config.yaml
model: "contrastive image-text model"
dataset: "single toy objects rendered from many sides on busy backdrops"
train_examples: 203450
image_size: 64
crop_scale_min: 1
horizontal_flip: true
translate: 0.12
tokenizer: "char"
vocab_size: 27
loss: "sigmoid"
embed_dim: 256
encoder_arch: "vit"
encoder_norm: "rmsnorm"
encoder_norm_position: "pre"
encoder_activation: "gelu"
encoder_head_dim: 48
encoder_fused_qkv: false
encoder_bias: "all"
encoder_qk_norm: true
encoder_parallel_block: false
encoder_moe: "top_k"
encoder_num_experts: 32
encoder_moe_every: 1
encoder_expert_mlp_ratio: 1
encoder_experts_per_token: 2
encoder_shared_expert: false
encoder_patch_size: [4, 4]
encoder_conv_stem: true
encoder_layers: 10
encoder_width: 192
encoder_positions: "relative_bias"
encoder_pooling: "attention"
text_encoder_causal: true
text_encoder_width: 192
text_encoder_layers: 6
text_encoder_norm: "layernorm"
text_encoder_norm_position: "pre"
text_encoder_activation: "swiglu"
text_encoder_mlp_ratio: 3
text_encoder_head_dim: 64
text_encoder_fused_qkv: false
text_encoder_bias: "qkv"
text_encoder_qk_norm: false
text_encoder_parallel_block: false
text_encoder_inner_norm: true
text_encoder_positions: "learned"
residual_init: "zero_last"
optimizer: "muon"
muon_scale: "original"
learning_rate: 0.039
momentum: 0.95
nesterov: false
orthogonalizer: "newton_schulz_5"
adamw_lr_other_params: 0.0023
max_grad_norm: 0.5
max_steps: 8100
batch_size: 128
epochs: 5.1
lr_schedule: "step"
warmup_steps: 810
weight_decay: 0.009
adamw_weight_decay_other_params: 0.01
Rows from expert 15 of block 5 of the image encoder, named by matrix and row number. Rows with one number belong to one neuron. Each number is 128 + 24 x the weight over its row's rms, rounded and kept within 0 to 255. All counts start at 0. Numbers have three digits each.
# up: expert up (encoder.blocks.5.mlp.up, 32x192x192), inputs 0-191
# down: expert down (encoder.blocks.5.mlp.down, 32x192x192, transposed), outputs 0-191
up.29:124101172152142090130114119118128131140144199122120147138148130140172151127088086120144144147110110147162106140087122135134125090138116150101119154172123141139155130170106122112116135139161099126109136111155129127100148113118173151156196083088153141134135140118096139117160162115132123104090150128122126146100111137115106115122135111148115125139135137102106136120122154149107151141157170109127100144117135126128140161135146119138129199125179152109101123119107130145130171145192132091130152111079138113138149153106130102136096048107096106147118148144163145178159138114138091130
down.29:099131118149122124136152139121137118163111105099120161143133151097111119089122141137102097109126157133100176167129179102132123115107147156118098120135117050118100120121122148148109120109143132105125137089146124166182112094161119120111099116122110104120127114095139177149172153196151104111120164133103110100150117125168142095144151121124161120112114126172161150129143127144102097125077118103112103103152109127172094134131093108136143145144106132109135087092090145121107123130112126159078098112153124122097113161146143124134150139167116128126132156156101094121114160085125168085
up.30:144167098136141130103086111124149126126146113117109137071125119115186171145129145114140145148121156097158135114072124141082089114166119139166132151076080125157124120131114144154114124129140188099108115159106138148134168099109105115135163093144115148163119130090127132107138147145113142133129101116137161118090103153136172100128116111114098121110107143150132158112145096162085129120101120157120105160119154125127144123107115077141134158121071100111082140142119133107144156122102116146091097124103163144123166142202129106100123132119128084143150141121128105097147121105141147110
down.30:134108147166157147126131149093130138107149108105165112150128127117076096102149121105126173128126145134097143094156083120095146104138110150121135154147127137100160161111109124145113159146151142137132153105152135110120125146161104173123115129089171131137118128151157104125120162133083126134164085123123144124136087125094090147141125104100150063189116086148121134159138132126100125141118154116064163140119098124128128118131120122152159126127069113113145098121118126122174060154129130111136099176120128121102059144138143171149095096119123119112159136119132141131127131150109100158
up.31:128135121138151157142077138140110116096142158151169148129149107144100113163126138174129159132110065132130089123059129115115107136150127104112103123130123149115132131133109131147093112091131124120120120128173117125151155156155137106138126124131103117148089122117157139121122164137149146111099179169145119128126114147083125126115116091107105133169126167175148123121125100124184090124140130110100108103107083110136116131096168082112137140158157105147117110119098130148130111143107156127129164120124111135169186182132163117119123081134117099131108070163127114130189161107135143108
down.31:145135172179112101164070108121144081094117098139129116122124149108123125131117111126185131118185144126126145125113130135141112084115135114090102132125095099131104192150105095110130128164109157100133100125147124143092108151098134103150162128116121172113119128118125128109140052129170141120113160110121077102144152121151130152113135125119131117170131142095134103140133119156076153146139165164106126123154124109125098120137133158114169131122143166134139163115138142109127085142142100109142068096123111166143194113092159110110160136134128097132129141110156130130101138136126151103
up.32:133146107147128116161148148072156119127118074127126161087114127129110120150146104121084101081141113140090180131203132132135115115113141133140133123134130153131126134099157111101130161151105152111124145141148184130151165153146156154207134099156122166121108154147131150101086133132123125081149126150134135098136122100096128132122082128133127103151115122154153129159141171101093099130175119105139101124186155132122147118088128156108128152144137099091114161147103135116126129134152087117141145127113113096137138107127163136130083102142139106107153118108104115120099119138086157088
down.32:124101157132117142137095100088111130140112130109168142146170153118172184107158130141119106113132107145153134115154128180125135146080113157084124126140133182128120109108121134124163141086108146088109158105124116105146105095126139145127149147121088151109135136094139161094153121109087131174112092128161125137106099130115116129133143110115118147095156150119136151121110128127101152124116153143140150050127125085124131123089106122127121106137149136173098121119175147130130101124109143175110174134097102120146119129148147114137135103110088099155129099084087066092165120175141125137
up.33:139134115125141180119120131137130097118127142063089087126149146153121149118144155095157129139147157101113144123145119125160156119132158137163146151076116132091127138115151118123082125147157086090139139143181127145109136140065113125096125125140153087141117112149118131139149128112130171133149152125099160099106124162112118146106133079128170096100069084133094117099135152107169140143114147152149196178125111160121122153083128153123154109132108135132112117125182166117165107122099128156128108129152057124145142110154118143095136135106137138126117125127095141128115136132124134147
down.33:101130077121150123129157132105106136150125176149116130148132061126113100145105163096122160138104158135114124151163160139137159123085158096136150126137160134089153122095089159122138151099138143111102113104141132105121101148128108126126093083140137143098141176144119134111121138118137096091115126180134138113128152106119130102119154154134147119132128119083136125145201151137134135116126147136144104112141110135146163115102139157099136142102138092108133121149182173136143130152131131064137111127104151119143148162141113086133154116166127117188135141128136161192105149146161135188
up.34:105120154141146155146073110126094111135142148113120150137144125145123163148178106125088166136152138133134108115144133121117133058083125167078069145108141152127180100099129137165124154131148144114140150124093129112133103132116109140154122136207157127161105149115032110148139122095156134112112137135099120128137171121130131111160123104122127129129104132131091127096115119137126164108158131100128125150133123075105153169135108110161137132132107116153107147116065135101138134130128140112099128104138096110111117155100149136150120100108107116144173117122133126141164110084108156133
down.34:091109123121104153117096108099109091155090095104172138137098126127142141118100184112113133140119098161137067133129125144189125136165103092120154128119150144150108129111114156155108140134116161197124117138107180103121131159108120116140082118141107124148148104188154112113125164124110109118098134152159089150127131113129129123111116148122113118147127144133148143099137119100104084123124150145136143109128122122106167125095155121154101143104129115106161120124108141141071152110144160106122171145136071063118132113137133126144134121094146177091139180116114140083123123101150112131
up.35:150084113133139110127154144134132091100101131109149125157127138131127134171182169095162066118121128115099116167131133132140172109158128128130147178094145125156174149083125147153173153139091133126137121080146121111126133139148142116118122107090088145156109144149129162109101172072117096137110159146128138118133151085120117167087116145150158135086113101137112137138160145150165127146125186164156127104134140157150101135155126103141135123145117109125111153105162113126109126131118137081163141173146136116152116164078097098158124142135116165126161142121150108145124123110131092122
down.35:131150122150130124131125138151135183143133092145156144112151149105148114143105120156103132146134141085104084116147135131123121100105164141129084148107109115131129132138075107144133135108114155138182131149115134148145128159104151137143120159139136140114138089108169146153133136155134098116159132149090156151140093110155140125163085113140189129126150127147101097121116147100131112145122134152087114091105103128167165161097120140170142149142142172143108205165141125113144141143165106105091125100132120127144142113089131121111139135139125093139105090120141133143155073140166216135
up.36:148132110109150093174118122121124122167170194109060141115100151115126117120081135125093181093135142162126121095165153159125111149106152110158140134071136131150124126137142123112164149139119140099170161122168116140128089131109148089120133103133150157102162111130095124099129070104131137112107189137128132099117132111123106096102101126132117162112150186111105160124107124125129116138128072133120092127116138119142111156113135099119162103132128146143086116154121103132101136136179124118109142125156105140124115127147162156143152128127140172131102143092123154117096081114094126105
down.36:123177128122145141122137093131120087109091155147164132135156091116143127062148129162134128147142125149134115202146097172150136128122107169114159136145119134138107091141156140122106167124124134107116109073066119117125178171093118114117105144186131112147135095152122123120135136086145148103085158111129131095157116120132119162123129184169117140132142141138135113117109117127132133143127096092144172151159127160145074106137095135114123121115161135095140124080115141116136141143141171097128192141137081113093090117101136139112128114107128112139148094134113110120151108132126127116
up.37:144151110112125140109146143182068145146148108145132115131121107149160099138161146097102135127145122111107139113109111096166120137113140097120104131110174107122116148083130113159118149184134092141115094135161146106126134123107123100129125132112128151089108066151118141141152131114113105109073120125167158168093136117096109100127100100121145131089131097145143128129168141140130119126078107153188084138104124136120130153102140134158094141121165137132173153136087125119185135126143169139133062123114166165134110114081118112116148124134129118122158134158135141140134146143125179084
down.37:145109103132074121146099113138139160134115108147106152115141099120137145104120126168104081144174124092184167166136174163131154111118115122149154145135121144113114092123107105136080147148089131108146102142123111131102112126171150100156132085181133107139118138100115179122142090123122112118112108150130105113150123140175112140103148171130133118123131129138140082079134156093106150119097182073086109124103116150105176123108139155114120148111092163155117099134155147108133120121118138169095108118117158094097112168090141137125139129110110136142160117122094159133124124102100141137
up.38:166102132122140118135104132146137115203117101117122113155124102114166078121132137132197142116094146141127099124108137145116107097120134104145148111114150108151093135134144109157143139140176131133113112107125127110149111119139125131149118131097142094152155097169139164125112194106110097149120103121148085159101137128103061147147137117125135123072168103120129135133177160168126118135100136131134151109122157123131142107106105135147150189133113167105089125136147142107120122101137100155164128108115114071145128137111109062152143152131085119093124117136140133107115120130118186149
down.38:122163162108091153085102081114109125124067125113150161160108153107139126108076119096109126088126105181172097136113143114141123134122085110144116136151161101167110128141128109160093141131143095135147143144123104129103137140099118139100117121170109136043152143139141126147136131131165138163122119106126123101138096148139160156085092168134150145121127124114148113109128122096134130145132195124127072137127153106125121130122126145107098123122107140086151100115125160105096133127093101144121143148122130118113152135151111099158115088128096123101115175117145159158164109114123080157
up.39:128139133128123149136105114162130095121134092121130136134087169148161157122098167142122129118136095121154134097116141169169085096174101130155066109143114137123125086108116119174137122130147147129153093092123136152108164146113174115178150126156120120160108088121124112139103169124101120136140126125137155106151152165193122138143134142109117166105130138156171123117136133094141129124127137157102141169143104132137193095131092110100159169123158128100104121131126120132103150128138131119104150098128139129115162168082128172149158135093136089153143111111165111113154137134183155129
down.39:128115120130114099112139148130153146109116028094161134144115104132157120166125116165167171094149155139143155119111124134108126128154126116160077158112135128096128150128116128135117162113108125171119116149076108115144065142122111157119097166097146142136136134127158133125126123093102150137167164134118116097094119144133128085091144153105103112120127124165108133171109110122074094101138097138131125173097113163144117120115101135096102167124066132151154109108165105114133189109105149126142079130122142103099130119144103138117130133154124146102112094129137162128142113128127134108
up.40:129137124134107139144114131133156116165122128164116130134158144130165127111121151129123078150148161169122100132137068092108113159183101130107097095160138162115131117134142140122166113111153098142096136114113141129121111110091062140161131131142183181121115105158125101165137133111134137155176136142145126127160111076140115154120172150094121130170122085088141151144138109184128106107121091144161108104098132116122126143044163133109121114135123121124156143163139126125111113127122142105147105115139163122142112120137124119131141137163091154115135117166083100094116146094104136099
down.40:131114136122140109156091166143130128128112150117113169109137129121085124118148099127141085064142124168156115130108175132152145076126128133091138156163099144133158111134142147173081096118133142121118159136132150105109098137169113153138096136130157147121100125116130158125109163146102130107133135132150116130145125128172137103130160133161130149197111127136132108143115130104115107115142104144136143141134164143129142138114095126107095158154197140144119146122110084161107116104186155146092102147140118150094132080106101137071129109106181133136110117104171137074134119107109170124
up.41:133193130168118113093122139090101120115111126143113174120130168146168149115085123123131082143139165138142108104121139137100107126145148155112136132101103121143104152145128130109127126156126121136106173165143153128140149105107141122128107175126144094129071115133108134099115107184143114150150066136158123133146151134201153167128165134131163168105139156133160137117163112154149106121158163148172136135108117109120142134091135141182137139119183158106116126139107094072100114089078093115144139131172120122106148123121124149141117123121123149129129104147134108150128115104121146165
down.41:150123093159137145089100160103124129117122101102118142135128084112112101128132140124115126109111100121113139146144139136153149156130153136117143111136107127143198166118096155147125102116117101088155128120128127135106157145118094110122089116153149149158106100159191147131158147112165104104131176138116133180146127080117121126058156164080136121126103134106142097104121150122074131080115098143139105133126128132119137145100143161096130093135140118081085112148156121140144126173137150126132139147168169142093134111117136140161147145119141115139190138146148126185106119111113158164
up.42:148146098129130108104102122170108101164136135214127102146145159125144153115157104108100139126125156159157118160214100137115155105166137131155122124113140127114132119092143147145083116107145110093132143113128124172142138128074115114110130125096123103142121096147140105109104144125113113108094138128118180138174098097135090119146115089084165132135167106124130130136116131097147126113168087111135131133131094147145126104118101130172140080154123109113128097127124097122121132127125137169178123121117112103174179108129085127158134123166121129111134142161167102120122162113148143143
down.42:152140132119109164137108118128118145150106125105118147168136093143099139126092164120156162127163131122119090124100130102179097136112119151127180102149157112100164068165139132178122116138151093116116136096136136099116097169133132122158135085131132146116124143095155185134119103116171152118080094138114197129107136158163144124145135189160128135130140143166122126109144157154108131142157126130132135114154128151119144125076111166092158122153139121136086152097117128098115111120098134102160158089145092117129140116125139082149108109127128077114111139081133121095138122125112131146
up.43:145090126128102095135113107087108117156105071110079142095132128090126109133110098148111121088103118123117119130149135157127127104092142143113116154124122153128131109123104139110156143124091113107140185143102087136180140090146102135142094132133135144119105119151136131109112100069136130092141158132126106149129081136115144082118172125137073192145140101138098108155114116119109152094126119125142120148143113132117130127085144078164119127100106108128101162128143099095134115137166163087144144098137076146143152087112096143113112125120082149098148109118145187139132106124113094105
down.43:113124153105117106155111125116141122075116110124112103127154129194181121107146098148156135154147113092174148145128102143130096158155175096136118092114117127184096111107116123103143090103139098146106125103125112105097117159102127131128147089140099142133119124129133109109162068137123096104176101133082119118131085110127104153123141140175109132145152133174158158143148108104127096150129124129104048159158118093148152103148130133115134165139096103112120127155099124096114126096135142133133159116148158104137113151160138066142115137133167129137108104111137144141155129126151123154
up.44:074097145114117120173136140143145078126119141179106139183126150132163155130130173123121151127088116148161131108118107157117159087146140117173111113152109101113171079115116120119160147125139134083148147144142153106104114126139088128169104138075165149156137146096093121125121116106125152100155130106120151151152118122124100127149119091123122112150127137122118103125134075167153095167153140148081138124165137105152111092146064110115123108155099165087118113105129104139159119127139107135154116126076113131118124154150137142142106115112142159105099112152136142166146113130099167102
down.44:159133151141155139081131095107125138120112149154110136099149155115176158118130148151095117113115123132120143149150117115138125156105127133127188119115113155134138137109143113139147129144151131132114125091130138115174151156113156095148105111110081114111123128135109109117185118160106139077126114133112128105128128145091127124143135092119144136125143121136150164120160090125124135145095105150083107111153111116207123168168077140094118107171180154163122149151126128111089122151201140149125143113159138103086101147099135148098107113101154106110080169158160093138115124144142147103
up.45:120149141099102081132134152116105115109168102127171126096111090101077121124146114144164113129114133152112103094084128176171104093140125138101126137152162122053119136152130136135106104108129112124140132096105172163114163108101143116130096098107131174070125143108163136143152117144160128144100134099117166152119135129103119116131172125127142178154144079158114113128103131144144159102123152106133103135124181111132119116112150076158155165134149144093146135115136140154130109138146114122122120142099136120116137111147117163143141116097079069127150188141121116123103137137121108156
down.45:152135102113158146149125156136133145169092131133082137100149107162130122128119153077122141149098089107137124160146103075176184146144106154125146136131106132165093130145122141113120117180102121136162117133158134127147119093121127112105108176122149117150121114097128111095179149144127117138126113118114098121152142104165150111149167135107134139125049138099140117150143112142124164143149133112105127159119118099134114147136082162133096131168134145159121090104079138153126120116161137127100111167155091130135171162074125142105165156124159098085115140172129142140108110151118116135
up.46:150141114142098117111139151095121148155075111098145087076121131106144138156115155108112102158114134126095128098101108132143111149124134148132136103130124093110105127136081143146106102159113104161117142112154147177105134123139121140145151175135107156079131117140147105178167088168144087160154144130107155145153143134134103107105113095125079119139115147110127156139111092097128122155146143108096106153146191135110124147140102108148148144087153188107139170132157102137132092127109110094146129135167125151126089154071131131110138131110151182084103090141126152140140131133133136123
down.46:127086136116140098141139090142147138088107135125135104121138151074152139147142133124112081137139158123130112116112098135136186131122127067091136172128130095145122166109165170068124108144173117082125133106122112111150083125115132125143134127136161132148134127121086121132123123121062153111123135128122132114164126136125114109118162108121124106114067112139131176124133093136118164168128137106096105113102135103133114110104116113151130123130094145161119140117082118157092117141075134162072109146087102107101144130164167154162160130151137119147141126120061119133109118094115139119
up.47:102125161106110122134141135153127100110128100154119149141132123108162155108111111066121170125092142138130150097128148119149144158157131129158112100138125127134114143130107182139157091170103154099117115117091172141135146094101136141109079149181075129150122106131131105107130093138142142060135133149092125122145163174120144146126125134119152099098145129084102104111126135129127142154102126124165158101149161157130115138084111104155124162135120109099110107143178088102166111127122149111142113093139123128150132120092122131098155137123119181131125127091101143143218146119117126122
down.47:124127116156128141123089128128151124110120176116154129129147106153112117161138103129126132107098127141151139111120108143175139099103143164061133119125129133089146132154126119095064090123127096150161144154117092162100149151116100148138079138167195089121122138107128137110106127145138091121122100131094134089120139167147135134155163111113143111139106103160169176101111132076118113150127124115127126153113097137096165095148129188128109106139120125149140136082111096107122091154149151103075131130123155155104128169116118134123100156156166135059119120100134134120118132110128130119
up.48:116127095127139156149154140138144183183066084135132125156122167121056113113173126122085106124110145190159122170152148140100124124183180177133104132117192134084140122141113123119123168119128097070137127116117120188123143115155141118145177118084117132153141129138137134129136092134099079115130134153127134104118162142148154138111142070115126099127133116156149155100108104149113111141159147130153104125157132174116137133136104125158107145139134105142140152144127107126101135131141127127114116125121089127137158111115140141155134109132127129108144104106126178112144136099118122137
down.48:067082132134122138132111101172139179151109132155158122112108127110167151107173145120117127151139104151125103142157137193118114143088120139107134118134149126168182129147144140093122125132113137139101176090148099098122133139104121121116115144139111100102134117105146120105157155072097109123136117101155140116102119154110127122110098138127070140119143166171081148137173140115138089159145127096136112115123164150149126124099075148112150113128171108177114081114127139148140098152083131123129099151152146155117142098123137107116097102140113110156123143079103116143123134125097147164
up.49:123163132108151128134138149134083091144164100098102100122104159181130165133103138139119117150162107107160155177114164111151106104081123152121103135129095138110112132067172148109103157119091166112105079147145173114123107108119157117134164141097094122108114130106076141128079147108076178137107130109139124151111122118121139131132139140128137117132123144163135136096127115079150121112126150154117122177103150155127118114113157149168121123137131131136140152098138171126133124087124073153104126141130112153126087112119150143139104057123095090122097122107137108152150116133144133123
down.49:136103104123129087162128097115155128159110099096155102104104172112111089125135107112092137144124135101184143154151138137126133126113090098153145103136174088109126113145138096153136112140103105121098122094106082111105147116127114145139093036139140132169114089153136115095137132121088105170145168150140076109118139120104122086135119105109132109123129150151099149121126085115099128113105122166073125112129118159122094122135109128098099119107144144122060117137140127107157117138106120122119101154136162143124104198151126117156138128094097105121162131154117098122140132124128123136
up.50:096130158070143148179109127139135122183142124135144097139148132138158126142136121109148104093128115158168123084150093112141161138063113139156130125113092118105154092175127106135118149116128124127121111174118166150100144146145176153200128122135123113115115083103128101134162093172109107125161128138098129131135106142093136121147123088119114161131153112139165193148179109141145139138145167103169082110123124145140153177107115099155140130125144161138140110131117132127111098146151105127125179120094119146136115110114138138108134092131106104163156137152143126153099144117132128147
down.50:145132135166113144118180156128109133128103094176135135111127124180127137163092113123142152111127130121146160136178122135122144117078139159124118143109144147147153128155112147132128096091139123137098122146146132146089056145092117119135124090122132114124123111133087112139127113118166147118100120105152135151103103095125132170106144063159126141127145175111150116166138092092120107141146133124139125116138143122082136130087136107150138123134103145140089132057120143192139125134139163160141112105096119141144054175110124159111098124134138102094167137148117124138162152103164115111
up.51:108128097117156113115147164126101123100110116137160112129135149097156137180097113109163130116103103148147083137153145134182137098093119091119090136157150129131151108084147122168097152105087152131143117145126099143145114136103109122087086130125119144151164092083087066145110119115125143136095139130150136097165090176099140109129148128148105122125142106130134093123090137137165105127154178164132105117140138092106153138069118090133175165121093114125117138115119127108123127106141120116163126137160166132128172144099130125153117120154091079123170133147101128114119110123126100124
down.51:134068123138106113166128110138099129119166092129117131125155118105119128143166137071093118123109148145119118107187105154092108128103092143146147132089138148154115122140139131121167111106110106105154135152149131111063109052134160115098156128117095126128152171119174095091089142119117131142135113152173137148168125147160147152153131139086116098132112110164122127151146128132114139145132101126092130104123147175125141134138159105142131136147131118119121137098161138148149164083109125138098145144119150093126112159124135157187104127148150143137143103130132108191090146160113100157
up.52:120106143122155133146123139117117140113141140123119074100139191166181148137128104118125136139201126140125123174094130111126120090146150123108122172114099106140159113127148126137118143187108157134118136137087106136142120154153112137140113143148148099103105125123160130113119151167120074138164126079167122158116111105103137100116178103137089126149112190106116160139130133145140083136075130130158131109136142141131126125117104130161129145148075117117163131129164138138139118114104145085105163133099143152122122090113157133167153091160177118184143151127120144128113125123119170120
down.52:174121145112115129141092145137161162134138151142151136170123147121093156129151072154123119161109097142135154168097182149083144123115155109116136100132141127135141139117161131134155131151120103118114141132172157121123129136140155130128084091080111123126113142155110114111129122086126152108130119182152157115144090158126140139085115165103105124119148112122133104130159078144169124156117074065135162129185128130138123143118167114136131133096155119146119108123091105105135107124105139133092145119157149122118150186166140094152178118164144150140105157143170114147133151147158120155
up.53:140179126114118121114115135144181096108112094126133094103124153177134143117125099122121143107115134116079152057106133141152112152184084146109111120155115152114133097103161146138143120124121124102150110109110104132137128094146111122187084118116122115157133129120117122134134144094121133122113120130136089127158159130177180142130121130154108150139116130176082157150109154124147094142137122170115089116104128151117152093078169159137093119138146115085149124138121118118150129135147156091138203125120126119130147099146147118143111166126134106178173114103143143118108129121137187129
down.53:121065129086180102121169195120152154103084121081157154118147170129123123151115137124137122128159132145144130117155164084121100156138132078165139179113147114147124118144141121088115149150158124172134126087138155137111122149117108144123098140156098156128107104162067159136077117128141108134142157109152163109115134151104145152160153138127180151165159150108128095117119130136167113098119125153153148115122086134113139124118136131161115128139102123148138186137178141102095142127107104178143134129118118131105106118107128115130114115149148108120105153101112165134151132128099132117
up.54:136090141148151153190132139124148140143145126098124125143109165135154103132150131123101094092105135137132134099193091153136109088099116153098151142130126112123123122160127099169157150111132148140139094136134150118105102157134153133131111087079144135133129133185127118110103166134121149094162135128082103117101143124114184088139138102133130102172102122174114139108091126104103132152110141113100130128159089136137152141136129111147093173135120059084081070133105130149135117140145125140171119138143116107136161120110143168112091130103116169108144122122087130116156129121135115164
down.54:120112168147100138136180127103142157146125136136114130132139124133148127133143103110147149136143112150078137136118148149100162102120128137129121145136159120086141120091146131137129126069149114122091128129176112103129138095145129127098133105139106136141150095190111148176135122077157140133127093105083137134162119134089119128150113086113090123123148138120146149124124149134177095153088124115155111129147168124116095155169129069151134144124158075197117141120153102084143135133108167147123100152154134104112120129108158076144063133123097153136089129152109117138093126133145136106
up.55:121155088115129110131125121126152099112110138121134146141146126133146131151060150118136158108144084136115092163169150193134102146124140103097151141151138140117102127133119145102109150149131136110122140198087120120072169151137134133093128149149114130103163149146132174154110181101150071110134143160119151107102109117101153143110167149135123156149123119078105107119103142127155142125150165156135091122108102123142085106086123153115180090133124150151121146159131139112139138157147117124151155131155118111139136125153112146113194137138136112082113106119184102116146098121110133125
down.55:092144108104113119149129138128084128134152117137118135130125103110132139152119136183135113115133124185175155090111158147147109138130121104147131123156177131168153117131129153118149125130149146185183106107075140082165115120095139123137109101135121122110117107125101138082137138141126205117105136115151091111163147113127138122175123118125102117126108127135179158141110098163122077111122136127140123134099144107162107128121164130118110120123158121112121121141104101142111110116139140100065132084111131135152110184069069130132097168168140110128125139122162144138107138131161161130
up.56:091145189104135145126141101124159116141104143051127156127079123136135174117126169135107146153083127108142131148153132135149105104159119170152164137131144152137176121103127167111142109129088137182136134131150138125107111149147140122120104155114123110106158141151114127160086164132149119141141100168140139148159166136092157149159167160111104122129099112120111114110140150125120163139128117174134115171150100136160108112123112134140163152136120158131116099110092119140148155102119157097178167109175141094112156149125123132120114142123098162095152152159168099112170143136147108127
down.56:099120091095136113111100122117101168114179142148152102136132108128120154147159122108146115127123117100122130122119108151117117116103109124116127130148094144183104092142128092108122129185134100143143142099171113113116136159099163112108097123156102131107160123163160141118120104071159147162124106130151068092139103104076131113093126114136111134152118100137130108093078126133167151095136087152138102162169140091138111101135143145105101145149140097106084171115129124140105174099119153161108167148154135156139113159124146111145100138141134117104154081126105114129104109109133081152
up.57:102166121126128150110097108144144090144108122118099103116149120135160136149155146114111076133104141090101109149155121153082091125157089121133159121143142148111156128151144161122109145114098114105099144126099142092145119058151166111109157123125153111101117100112104076117103116087094143156119098121134111128130126085125115129087138113106115062134154156090127114115105154173125124150105127101130121154150092105113115114121100139126088116113173145132175130135108160138136136137148116121135142137158121156141145124083134135133120092102142108107116050156120118156122106108149058115
down.57:156107128102139113113094111144106150132136150092170122154091124096126126141139125144132153120127071148136138096165124119146117122110136098104132124178126138101108164154120119145139137134141169063196119144112053111133110131131097068111109089118151116099145153132158126119139095092123129126126153157153089126133154086090130113115110140112144154105119134132131121117088103106173148091153128152112085118124166108160134111150139143096162125106121160080111130115104126113141102105156142096098121129140140138189122114109090135143110114123146173142144132154106088111149155113163120154
up.58:086163108153144103118108104131128107126102154126148086126079142130108180104085133144132164131152166122133094109112143119127121115143109091135094116125087105134123130159103156116129082149110124145122133104137114138099103132094096098125127122123147151120115049185126097109155123122146098112167122103135095097100146111156087121122162111103102122132131101137143132143096091108134146119132152105107121134151146094127111098134128170099125120135111095105105137139129168116125151132074136100133182137106154160128150094147103122134121141142115178118196157126137078165120177131146128116
down.58:098105131139120111150124112108165119125108111143151122098151113075179124110096153137114117116170144094154105161147110139162126089117141179114161138084130103131188132123161128152104132077133116106154105181137113138159104172150136132134148131138120140121134159134124143121101121102093164130149116138145115118128113143145138126124133123126167140161097112142144169088113102150165131133115101141093096107137156121173147135092131137112122130125186144144173151164152159112123127078160133123132134145077072166106114167119119120165129148137134159173091134108172124130145123114117153158
up.59:106078122106128133065107128117108171154155081131114147170131112122163138142181119100061113147140141112132135115139137206124117114162110142111165103127163130137110145113193148116147123141165121199140124122136107104096137135114106112110127105170125089166130107124141152119076128114152114090117134114093192099144123100131144098133157127128092140105131136117117108131140106115135113141156131126130106066108110162137124144112118094090098137136118117110149125158097131128139108127107129164154133144105130147145123114121146100096104152155112094127106132139138089144130130119167160135
down.59:123111131119099144132114102130137159152083155146101163121149107125135110144164114180064122163125113150119099101107152148131105124104107117133086121135087150155107138155145089136090157110125140103144142140123084128123139112180123095085150120105140077135117163100077162133113150166098143078141116153113095151145123129107109122091119172178121123147105132119107082131150144104123120131106147109099154173129149134104131130111167133100125158145155154133149179149117097124150124150144117171137080125130134137122143100115119151139092082139118136095114157082129140113119092128100107104
up.60:082186109109136139121170109124086113099142135164123087109148124170142128128100131169088047101129153122155125183098091104087109116140120176108077155130130143107124132120118177134128155150111130132154127113137130119104091105124126132154152120165104122079113114116127118107135101140118134113116135100124126144125137134145137171122121143124122086140148131148108141186115131139111141100124166142183132113111146129124145121095088167160133130117136110107179155138116132097145123113092125099163119120168097130142083101134126102139130138135118186166157133141135139100095089107147132133
down.60:136138103151100115104124141111150127150133129136103137153103101158098115130131089148167116145132123102120135146153168103120140114144165109139156144111126151125155094161145129165135110094114109107108137178115097083094117168154140122157110122089112150124144160112163125116133131124109185132138139156095149121124142127139131128137149077114133124139105091172149146135152138114196121112153093111150167148120163104150143177184162122139145103116143142128097090114126138147129096105133167179115134154138170119113129124121099089160134140190179163125140122125124128166164173104148130102
up.61:084139115084092135095105119111128160158061097157107083163177112100150143150122099148107133139146155132150130153157127137127114111109138160120115101096127121159102136131118140160105138114154132076142139148089173142155121126160114127142092148140098142120159101128114123116138104177125071111115089130142129117171162126155107129122167135119139081126138146145121106122164142140164097115170142118155144106133151150117122091136132177176171115119135113117150140138088162135109126137123159164137155136143133118142084135169104144151114130134130105140151158097149119172162142071135129139
down.61:196142119132146116131118146138123154132097141089129109117128093142145130158128173121127113143132085109135132134151155098152162154146125117096087110129105109129167102127157144124171115132150141124098104102145119142108147128135125138133135157124144106090136147108102145136095150147116154179077158135120136156139128177123119127132143120129117116092165141105165106176131142114115140096083131167156175141172162129134094122128153124111152060141131138108139123169121139105102102151120126095104166157097069152135127131167107085161139129147133138079139143136111091105141147188124165143
up.62:099141097141147146107142114125125096106114107146131150146162150121144144109111161111117142159172108122149094103113077122115178099095136111140089114098101124121111100085097111132117142145117142145143130135163136132127102119085123102137112101139137088145054128139118141141110144139126153115119123121147153101147152112154138144187125169128178154089169130109126119095122125173170127102134129120107131093141141114148118082121137086144189109141112115106069108106094156113126133135120151126137140119124094117137096163171110144099152066139126111097130126168145143102142151127101080153
down.62:114143110136108100164149149086111096115129160134105111113134132095128097135090129121128098116133130112126120126168086114177163166154114162089106132133145143125137136155141134073162062110098125116144139139113130129131120161150170170115120113150110109094133124121150127101159130124094158160119120159058137116140108130116142137137106121163108142168136124140111095134161090131121121159098135102133156131097126132180136162097145113112149102102118147109114099120113151126122124130109089139140139132184118142124112101174123143154192158152107164150116126138093135106092201135102114109